config = dict(
    dataset='rendered solids tumbling over patterned floors',
    train_examples=97500,
    crop_scale_min=0.8,
    vocab_size=61,
    embed_dim=384,
    encoder_arch='repvgg',
    text_encoder_width=192,
    text_encoder_qk_norm=False,
    text_encoder_positions='learned',
    learning_rate=0.0011,
    ema_decay=0.999,
    magnitude_pruning=0.3,
    epochs=18.4,
)
Rows from block 6 of the image encoder of a small contrastive image-text model, named by matrix and row number. Rows with one number belong to one channel. Each number is 500 + 50 x the weight over its row's rms, rounded and kept within 0 to 999. All counts start at 0. Numbers have three digits each.
After each channel's rows are labels from the 100 images, of 14848, where the channel reaches its highest value: "responds to" is what is common among them. Only what is clearly more common there than usual is listed. The data: rendered solids tumbling over patterned floors.
# c3: 3x3 conv (encoder.blocks.6.c3.weight, 128x128x3x3, each kernel summed), inputs 0-63
# c1: pointwise conv (encoder.blocks.6.c1.weight, 128x128x1x1), inputs 0-63

c3.58:425488484488483484434481575553501470477414455479557464484531473502457416500503483456411480387441504456430481445508575521497499539511425471444500490445472483478477395552507461247501496412510483
c1.58:555500426500564518500561500500443487504500386476652495594581438590531500524520493530485573528633539527416517508500500472503465576423500500588475544556471447577382529500452461500574500439500500
responds to: pink object; its colour: pink

c3.65:516480514485465540495505472488554558507479572532407432460481523515422519497501510511451487340412554524624455506462493491528556512547537516433470495480489505543534457469427459480534515470485368
c1.65:538523513451466405500446578467477556500497500610500440500500532432528525454498428500452527489401535500444483454500483492428466500381500419390447500446491500500491500376362484500520492530524588
responds to: teal object

c3.11:523455559502557634494550483572458380436556450537602465472577582517484556508472505525510429537527485455519464431408495522419602467528545461559539547525511538516453540559511533510462476495536444
c1.11:542411500388481531520500500500408483369578494492524500390453500516530416500500427500491480511500500500500453358344500506500447500444500487529519468360463500532469500500480500441398500521493428
responds to: yellow object; its colour: yellow; count: four; cube

c3.55:541561503501526433447556525491508481517504480514530381549516500437528497566558553477477463514506509496436451551546442430472600524477517339566482554511455576530457500322600544499556586519453536
c1.55:430567500475543448555440500500512482516512541453496596500421410496510457500500454500542496462436416500500448517499500420500521451496500500436406500500524392390500500535540549515500500500604521
responds to: light from behind the scene

c3.28:504517457549419522555520329492458432475547471433508546465490494448487481453537513441483503488480461478451473516472413509459493420539422424488531538452492585531521521594536425436489512488493493
c1.28:500468334500473500608567390446500500441500478527500566542500453500513393428441542536503468490500571461404500373458402473534520500547427500500500562500500500501500418500500496528500414500571473
responds to: black object; its colour: black

c3.124:360554494420479390367544474470508466562478530471485458492447467474436540564511481429486544554433513519526532552466562513533509475367323489516494446483529451409554500508476485488513568507464506
c1.124:500553496500558461502538500623598482485500536500575478482500500568500533576500500523500611588547500567500501599510555510564601545559589528600500537561538500500578531581557500500500509500632500
responds to: light from the right

c3.34:526505499462581529562486409454515478519565460500542565535462507520399428448513522508544492560514464446326529476371432491448455542496527519538531562467511484505560524551448537528543581533545427
c1.34:513500479558461459500499451566452510572537444491474500557500500444550500581527461429475525455500452488500385434529564510341435510500425468454427500500399500492458542529500466500547500459500314
responds to: brown object

c3.93:493420412521525405493461454498490453517491522363509525504475533479437517470429469438515501513521474492447509442439470518528484323455475445465414496526501450482505514539507486604460510479465514
c1.93:500585456500575518581515503609535500527500500500556558580584558446537468500500530500588467500469545527500500560467527534570500514600598500581561546618502542550496509536492486500547525519487481
responds to: grey object; white object; sphere; its colour: grey

c3.23:516374398490548500503517478536471490534490473474479538518487527481450328441439551497469492483484520484415585466458407579571526519507452504473464544463475528508507469479414491546467446435504448
c1.23:500540500579500500500576500500459551500557547534534495500570505500500375598611544580549605464500500536420524451500500486554539611500500500500502500500500500574553495584515501493500500565500458
responds to: light from the right

c3.110:521475467497512468400470447497434488485519449544502445459462515435537437483448498486404551459440618475513400433500440530454569545547309547471393573463484493460433466376527571488475558492389498
c1.110:550444446545500559439544477481383500482500402524565374452545500388500463518465459554500569500500500413426431505510543500425500500489451459500500609542500529500500605381496493431553500446388480
responds to: black object; its colour: black

c3.30:501468474475496574543493426478451426471532569400450458502510504505456440458482515490517483281454489440470490480520503567548530462530558498512478462494526515466482481561466495430481483514511431
c1.30:569368508466532465500488500500426581424525500450443455474500630500500500422500500500582500500500528500500500583500613500586500500566500479500444500500594523551464486500500502419447439570509547
responds to: teal object; its colour: teal; bumpy ball

c3.13:428571474511422505518502436457525521488189509489454490460474421509461534455434479422500453500489508412469496527441474513594496422494501480458556474459511445453455486483412487470556507516524533
c1.13:500560446551500450515580500536583455511500500571577500497581500500500535486562437437500501549393454557396561582500455500500447500500384500451383470473468551507500559500490500500543609479500488
responds to: white object; pink object

c3.96:540529505530570444471510503466450483501499439525478491447597570498540499489576565545468526578495527466486355476552402537475530528527516547471530433487452537479591555594494473467499473531471515
c1.96:496428542384503500442447500422515495500517390478569418500455500497458565500521459500543449584525507492539342490479416483416587468509505461500497519443500500488500542466471500498500500550500564
responds to: orange object; its colour: orange

c3.44:478539455517466424544487394455507543519453499499476498457473535464493503554500494472497511479534516518521448575493532511540504485414437423567561443522477486489519520461460430460515465507497473
c1.44:487506500455500369506558485572500530415500547476446559500500559500500500434500563468510523513492510596500395551346428442500564568572539306500500597446500625581494500403530494500486510460479480
responds to: light from behind the scene

c3.87:526508455480471518570474519555497474481458549529501492480429502514515441459498502514589500487540410513483528479495529543478487473468582480520568544508556449428497575541460510495467444511527436
c1.87:500500585433481500476500490492348500422438491500521500428466500442509453421424500500408451482527500451426418380500491457464467504507500500615517439538500500444527537443500571498555609565500474
responds to: pink object; its colour: pink

c3.81:478480496554477488486449509484409501482460545465445401471476477462442419497493498446509434471420516464492472389446435481553527475538506532434446508482495471493538493447470516440469524470510489
c1.81:507500529500500596554510503500500481532579575544501546501513454538500545525587550584578572581561566581529561550610476500539653500500500603470487515500562579500517520566526463551556493500559552
responds to: red object; star block

c3.114:549396425548496447511504513495460563498522558485511461474545539413479565560490487471512496564522583636540374501481496469539493503504478502412455525514545541537492501437421455491464450497494461
c1.114:500504469533500500568500500573531500517462591406521530558500500626500513500546473475410521500529470510565500424365443446500500483530547527438535573472485442533500472572378500500456434486539500
responds to: teal object; jack; cube frame

c3.125:514485491519426585492474462536505489538476506518461486502519533546488536565501511520548527504510518487562450425508488525529556488486525520456477513487532508485506545498475480473455363480503501
c1.125:431500459468541500422485523500433541500461501500421445500500495460502425439483500399436458500473500508426466500500470473500458448553481468514500500490441478413500449471444542480500546460500469
responds to: pink object; purple object; its colour: pink

c3.95:576481512588478538569500446474514545586517455633442456535472490572542445487435500451515439501495510538452511499590416430451443517523470517542474520514481476502483519468459429547481358387530448
c1.95:518543542552413509500469426550468500458467434574522435438593579550500500591590572541469460500526500500540475557537571500480515446484416543467384445563372500533482447494500408500453456495500500
responds to: white object; grey object; its colour: white; its colour: grey

c3.86:399482467462506446481484416592498406522600500399552547530447535450436490561532496452476531518514413542470499521433592451521515531495434459552538457513500531533498584498564564483507510516398491
c1.86:505481500500500590500433458430604481579534477500481495457448500404471500495448493530500570562500448500548527564500482504513490590500498465535501485500522457483524500535500500500545500595350500
responds to: its colour: pink

c3.89:516528479536459481506470484492507501489454537462418426507527519506446516536464479495556456502462530487532412504528487544487519442446548505525467486501519503464488449541520418528501538466500381
c1.89:383493500500442546388465554543627572500489521497495500543584489443500441500500500398498485402479624618468469557437459431500500554544506500523487501532512574500500450456572436545396621480500500
responds to: green object; red object

c3.8:484509498543521495447464273473488430538498306476522487546496548508317432494488485475509454498488505472483542489523542554474482512490426531542475437511345461501487518504491450512491525447450498
c1.8:500445500381488500500451545500500601464592563535500500500404500457557531431481527555500500500451611500515500454509489473547527500527500500510500505443545561500553500500500620536467539574475565
responds to: blue object; count: four

c3.15:508418587449442456423461628454530514499489523552523478490490473519519609505497458509399499508499509491538578495565426387553555480510501526373461539526538509499578498454434500502505511579486558
c1.15:500460473444472500500486537474505500496412468544506379394456470498509500567516500453446464507532500561498500512530494425519500472461498519321432410496541315494537458500487482504511540500532500
responds to: cube frame; chain link

c3.121:515510517496529534522459564513498576500514424496536542519580505549574538466482523521507519531410462484543311454476435541445404476510500493477486495510539497456603518513477472466462521503498481
c1.121:540420500417523546511394488460548500501490278500606410585601535484554590561407564500521486645500402456563376484484500508432493454533541500497456540500511500511411590497500544561500501500500565
responds to: orange object; its colour: orange

c3.50:478486581439465547458471608515451542524518331500417493498484448508539543529540471463523482375500506472476471443507434478389522523508516539502458558554296491561464461505521390475493478510517444
c1.50:476527500484511476469563603518419523500540605522317436489479481500499592473500440500474527295360623534464500535537517461411556489446414464500409494544500508535533412500500491494528536501580421
responds to: blue object

c3.41:580528470515566512424455544457482437517524522466537451482480482567529411495475525501545509497489535424443513480564355481466359502540488519539492550519535546485384488495517503483493583514503502
c1.41:433494585500460510500427500500500500486500520554500434500463500402480500500393551500534457500392500380585500411481429470523535500531493419458348533563528503500607500463545500500506531500474554
responds to: orange object

c3.4:465371506499333395451447468475514441586492525459549523526498473410451496489450497411447527513524512507478558524514599367518528477522480538453403498468458552519491514434540464591478546425464513
c1.4:551500443500572500500509500652500524500540603500490500623516619500529461500582500503539498500494495500527552523488500500507516500602500500542532525578500590530552442551517502500502626536562500
responds to: light from the left; yellow object; orange object; its colour: orange

c3.12:481557509508545482525494471491550500377514514493536467502528522493530470488509514437483475542503453533472506557518538583499429560478429593511539459534537439489395459550579504429560443456489472
c1.12:506562443530516460555450428500542492500591500540500497474500448553490500500500500505458554500500514567413500500493490500500500484445454500493500408542500404425500544532500500537500432527443427
responds to: white object; its colour: white; grey object

c3.84:487530499520525524482510467555560470525582484472596553540513553494471431480547494510618537485409491568490469508566606540442478525552523508537524587515509517522366501532437569590471542384549511
c1.84:473462469414500431443500509401500438514500500456534455500487523453505515361373489500491375586500469470530542500495412523500497384524500506458500518394501500442477512408461396541429538473453500
responds to: orange object; its colour: orange

c3.42:490457574446514560480450494452504522488546460493455515552487561502546536444448506551516468509491572482474461491518590571470532297577506504545544467444521541493512494523511531553405477550430449
c1.42:461483563500481458500500508406493521500500500495500446500344391534452503423449477440500500500549500429423513500503473474439498476498500500476402396500506521524510462603529470400500460489539519
responds to: purple object; its colour: purple

c3.72:506477537535577504515492335405529507503453516531407544485435593495467592524464507547433543501547507464552299499478542476552543540526455534498541447458527479513586500482555573555512440482434562
c1.72:500500526580568500500505336444505500498517500509506392526396524500500500462458578500472594558477556528500380500425542543500500500500575521403500500500448507566537500500500500515540400459443500
responds to: brown object; its colour: brown

c3.101:540431539511546545545517521483506538507540535562491492509528471451481496432500470537478509575530435545500504529448482544502487580556501524551516513521528454521492467476554498478506409601489491
c1.101:500508453553403450450500529466505498505480500490470488428483499450500449540500409439500510422413428509513438451482500500439397500413435500500469483523394500440500500474500440500540445420467540
responds to: green object; its colour: green

c3.21:456505459497475523501431524546485452484516533514554486474525529272466547465474456485610485510484515509470531508584591421528549559564592550545471492463510493520486480554584613468520579489539464
c1.21:499539500454547504543465499500500495500508584500432402508519486528452455568500541543500500500554500500472500500469500383519453534508500628392585398539510397500526538582520480500531467468427424
responds to: light from the right

c3.108:520422393495396488449513553462461548524531491466484509511539452478600560501474485474467550518478501517500559468501562551519494499410454457556467409497467447447479513447477587577500579480446508
c1.108:575500500445500520561466500605500477446581500500598500500434383525538573554601525500532536557500488500500501500447500500434500575500500462569526581500500593598405582500500518533539531500602500
responds to: pink object

c3.104:507570484460479482480489404522506496497484470460468530532479429484461450480511475516479568366491501486386684490617477479578474519510484476467539567478486486477409512467476484525495450492475474
c1.104:500519500500515500573500429500605537485514500500505634593540545581500395454481537440565545438549488475406681563492459500520500527546558450448572581500435503500483500500482500539459428558442500
responds to: red object; its colour: red

c3.80:503457554374455553462507564546500467490563581457473423554514497557657492500581520525482511546515526501530452426467484562559530536505514474502451472556527522501519549403544578481479471445582495
c1.80:500500500500434476418471566437459571500519483542500380518500436494525415490540486500500500500462496500497500376500495505551500573513500428530555503498515492502518480500464500508400373488573551
responds to: teal object; its colour: teal

c3.94:439526510483466476492489521493456495521473565534478526444532487538381509508451513378493510527460429494541559553472525497518498494449474484502584421460554443474482498568524492419500486496515518
c1.94:596500500505500552500500500570558574500500357500500499562500442500326500500500500500490601539537425570435520500557506475500387533395540579589500500533500403465495527500454500542557578515500483
responds to: pink object; its colour: pink

c3.105:477498527470551535523487459510510479467376434571446472464525480488511555468396502516474441522459484430500524517457427496554503494539515506491531530431416449488464489523484550487526456496534540
c1.105:555500500553500413452508534545512496500560500594560483511500543433500540473534390480500495538500499500400500500500520500500500512391388426500392442522569468461393500500500500500500533546514518
responds to: white object; grey object

c3.74:535535499501497520575465400535420536493478485509521647506482545512447491563503507475480510490497547473487465536511434503489451428461535497492558509555482483474489517566547429492543368444553551
c1.74:558565483484514439400500500489451483470439500545437589447538500549515506508539447500417519500500500523474442572449467469465518453500526559525500481500500499503460500485500490503509431413448541
responds to: light from behind the scene

c3.38:475508566507517507551499497483492505463462566557386470450486487444526501457485454458454486411463481465550315509500334507447522488453424542488478470422566487467474419527509522541516425447438367
c1.38:500544553500500565500489500567540509600515561551500500550512601512691594500500500561488500500500500462623394500440417559465500500516559438500479530452519541618474501541500500606470501523500524
responds to: brown object; its colour: brown

c3.60:494438519459502476509442467473489399434520512345517516552551495521460506441381465428482498507507456481546471460434528474547518379463464456628430460442516486504424458509447482475482485563496437
c1.60:546509500520628500538500500583488500501500500488500500500500574602555500500500583500555500500565500520621472554500609490500500525548571503631500576500588565580580500586472500538491500652582500
responds to: purple object; its colour: purple; pink object; its colour: pink

c3.39:395502465478607486507514507439509561520488457545485470495542487482509619523522531456511532515515436540512445481473511399505509545457292542509476426515495427470523469525568511474505567552427503
c1.39:558446502500500445574492500500437414500545480520576553500500525470500676503422489513539510610572500500500522500528500500556550483422465500500500511433589502500616547481477507537480500635437500
responds to: black object; its colour: black

c3.9:524484477581434509590499439422417510460501514573478553404506559493567504487476528440491485437516515473479439503517384518511458466498495498499525524496499535533516475463486417534483388447505494
c1.9:510500557500353512665500500500510408500500534500627500500500440500584500504493500500565500497505488443522500471498500448500552532485431500415500581487491463500424492543528500461549520500587576
responds to: grey object; black object

c3.3:606436481461565553548501464483485498488515489550498547547457488553503543449423523555496487544499600578481346488445341488469449491567523537528484585464566517579434459489523537583503477409573439
c1.3:452500474576454416500513395500466514553500500490500463505566521440500439499560444500453471500454435545486439429426500417473383437475368541492500422584469500500500450462500510424500410397490443
responds to: grey object; its colour: grey

c3.66:480525506499491494498505527473553380475523463510543512541510514476525514498478470513525496565582429480441550533490410547281523488500552479485525523516513457490382480541529491537463468526481582
c1.66:500499491500532500500518500500428542567500500500500537475500500497333404537488500500458479500500519563500457343399500582604447440476500544498500422419426500427541500500524500484502500500446500
responds to: yellow object

c3.97:501505446512494522492487526507489472479535529498534541555561473468546368531517509536526511547487434472379512460500474528482469503524484487559432493526508503484366541505492540503473531528467561
c1.97:517509533468500467500441508403500453429401428500356500500392545489386440425470467545563500500500500455475500528508549507494500451500483500523446407500530376500552500488500500461487437499500505
responds to: count: four; orange object; green object; its colour: green

c3.107:491470596615499515498513452484560512451462435484452489518416485515397548427491490502545467413441539513577393519493496507371565502473498470513446519492476511497511358437486495549454574476463386
c1.107:515516523548512474500548416500554471500500304477551500485475473515291580440500500563500490509550545500574500545503500500422555506450533500500503531494409500559457500526500455540534500481474391
responds to: pink object; its colour: pink

c3.18:365419424478460415459479506450470576487479469523572552407519488446517603546488481480449535525523458591517506516554515464565504481473435476549410461546549483456559472532585509506529545477608534
c1.18:500499500500383372500542500495416504428500500500566540419583501469476632500500486442500500500500500505500523504500500435509500387506497479556555522500500500500488534500558500500500439500552484
responds to: white object; its colour: white

c3.98:538500484537402397416542584469540447477432539501486456461491495521487515506395507484490486547499470517472427486468464469511532414515459596462496498493497430458530547509559477458534589404508491
c1.98:417520592572465503500538414479456547509409500519485490503597454508500500519500575535498424555500500511500603500500500403490492407548433529495500500587511500526500548488622516469500515509490500
responds to: grey object; white object

c3.2:537492302515511544520500512524496494483537526463522466478538513505538336510488515530539478523500449455391494431494500565520384504529537498507524496487509489485502500500444509476498557469502536
c1.2:432500524521445500491467500453500476435438377473424500485469482423500534501500418510500500522500500460569500570541477489500500481463533500500452496500553326500499423522500390543500500573500419
responds to: orange object

c3.52:484436473448472489452503564541493524509557398490554534554513470537422491561547542512554583487490480590535649501530577468612499483472519405556433476588482529509463473481530348483516484473488425
c1.52:500476414448426495426500500468500502520581349443500429506438537477410453505489423478500483524450426559545559444513555411500550451428440500533456510533389466489407500500564500422487500500424500
responds to: count: one

c3.63:563510516489491584486509573558532560536516513510481439582561505570612445499507539502508523396428505479554433499518459481463571502532486466483491527510506563586478474392520450486441509453463399
c1.63:507519500428472546444410513464500496500500341506500500500502451500498443443447454441500506584523436417380560457500418515400407500467385482536484528500500487492452552419506500500394529497459500
responds to: green object; its colour: green

c3.112:466564509456461466419501374513545532481498526441536551498483466546449535521555509490449510502557509538560500514482482396513498417456470376526579504595488532550439508416474411482519487419480505
c1.112:510500487411520483563458500500598489523508536500509515500500481544503464503450500562457482500540500500500528507327426423500422500549437361500500500528421500571385419346432588565492406435500456
responds to: count: four; brown object; red object

c3.92:493440577354533509449517499500505462427525515479489480506461506509594426489493506494557482490529454496493540497494467485559536508529567490512388556488517485513540468523520504371489589520580449
c1.92:500449543570500447615509473440516500486500446486474574500592477500569433410471501455500432515499458423432516434500418620537500500481500469494500496477496500451472500525500500472500473588500561
responds to: black object; its colour: black

c3.62:483484355462552474490465520468537504547466573483424525491480480575489464536514503495444447484546514514457530497554489478596539450466527462536523443538571491450495465602572532424499447538389487
c1.62:443523421455522500500422534513486477550540528467500474500354420547500460515500500471434464478542465487500447466454500420534500500530572552388523521468545534440500500592500470425428485523534426
responds to: light from behind the scene; white object; its colour: white

c3.48:407517483392521585528522519490477508433555465467589634508469556555420538516481514412450506501497527455512495517462388500559539530552545340521557482428504575525468482511460506472472501505628467
c1.48:500484490464462529501471544500525530500474483380500515577500422500500445500500510506552426500500452398484500500424357439530500508559553500482566518450500493500465500539435467500500500500500500
responds to: black object; brown object; its colour: black

c3.31:567523542474545563584503538616485596541582337537520483489568522574561424490508503591505424518405520546448527504510435568470469521472594493451510573494543520487453598547440581522499570507522584
c1.31:436500534477456447500500503427490530500505246500500439443500500424500446500511467455500500500457492500395583498500473500385435434409483478508478467531477459466500479452512440474490520500480556
responds to: teal object; its colour: teal

c3.49:560470537457515526533475573566488506490516500484588552478515523538471495454432538498683456648470552531540462443568416436461497524475587488487425493383539474535463528564503495514478459487587475
c1.49:500476552500434500500423503506500515514436500500438551454561531528497500500500517505500445500568437508493552454500493500473500500446524529508470296553482444500533500500486568418540500498532417
responds to: white object; its colour: white

c3.6:445615417550526489438487440506491496492536447537511580531431547518467584492474465506350513432453525483506545572521509501437505421422488466551495534552436468486544506596534466432534572559581429
c1.6:500375500439500587450515451463524436543500561500500426600476555505500460482500510466500523463500552479475500497371500500513552500513553490555480530500466463500500458500435518500585405500584500
responds to: black object

c3.119:567548467514505480506456442569539514545501541532537381465429561552456530463567539566524518403507514476514412484487542546461473572506479466526551556530466504526365541487513458503447508465484443
c1.119:500448462397458596565545484576465585545484500500500500514407558548500467524500557577487500445500500542554468379500500508564520500497500514500500500437500495515500500472500450500478500527500398
responds to: white object; its colour: white

c3.120:506475613461580507505508546491465523428529482506429432443490471488505510508466476542390530334490507437462429455552520481508540438486470522458448507465475476471613518457576428439503534524478552
c1.120:500500500515363524463496500470452465392500478418500580429548599385521437500500500500448510419500500500486563511518500651515500539517491500500500500350521390405500500453442562500500507500500554
responds to: black object; its colour: black

c3.33:499514536515443505488501578555517530505515492496485505471515499473537500493479488480532460471417536229477615488522414523461535546533525512388465526460450450480477518551482512473498464567487548
c1.33:444485500432497500410504500461417500500500500486446500500489530500559500455462448443500460500366526486491476527495500509452523411410447509497449328383533500500491500500526492455531525509500430
responds to: orange object; yellow object; jack

c3.40:461472506508525376383453497465535457490504488461524471481473563509486488492477564519466456502488399507491495444563526602369515581491512555614391400511506543474475479470436614469558554497472486
c1.40:503500543540527627524515506475500411500568512532478543557547506429498526527538500490500500629500570500548500540507557500497500537532457504540499422500498500436557488445500500521500592536500500
responds to: yellow object; its colour: yellow

c3.71:515505452515517461463550565567513461494478495506498469561471506542464432538527510464469524516516466508527311476461626459455515522451412555472476419492550512523463485452550448501481453418397498
c1.71:500514500354520500418541500574505494432555473527513529500439500476464468465570533554500499500500500527500581536633491481366500500500515500535467519500500545536500532511388494500500547538452500
responds to: red object; count: four

c3.20:463449611393528512487546436506451497532570501526424501543446301494547438523480506485459555475529478468449550432480481478507412470568473543412439582502509534510514537507587470523507446455451492
c1.20:500483538554430500526465422471472500494500513500334513500479472428563468439473409500413406426500500463538534500480549500500404412461492533435453500500474355500511500500499500500503500380388441
responds to: brown object; its colour: brown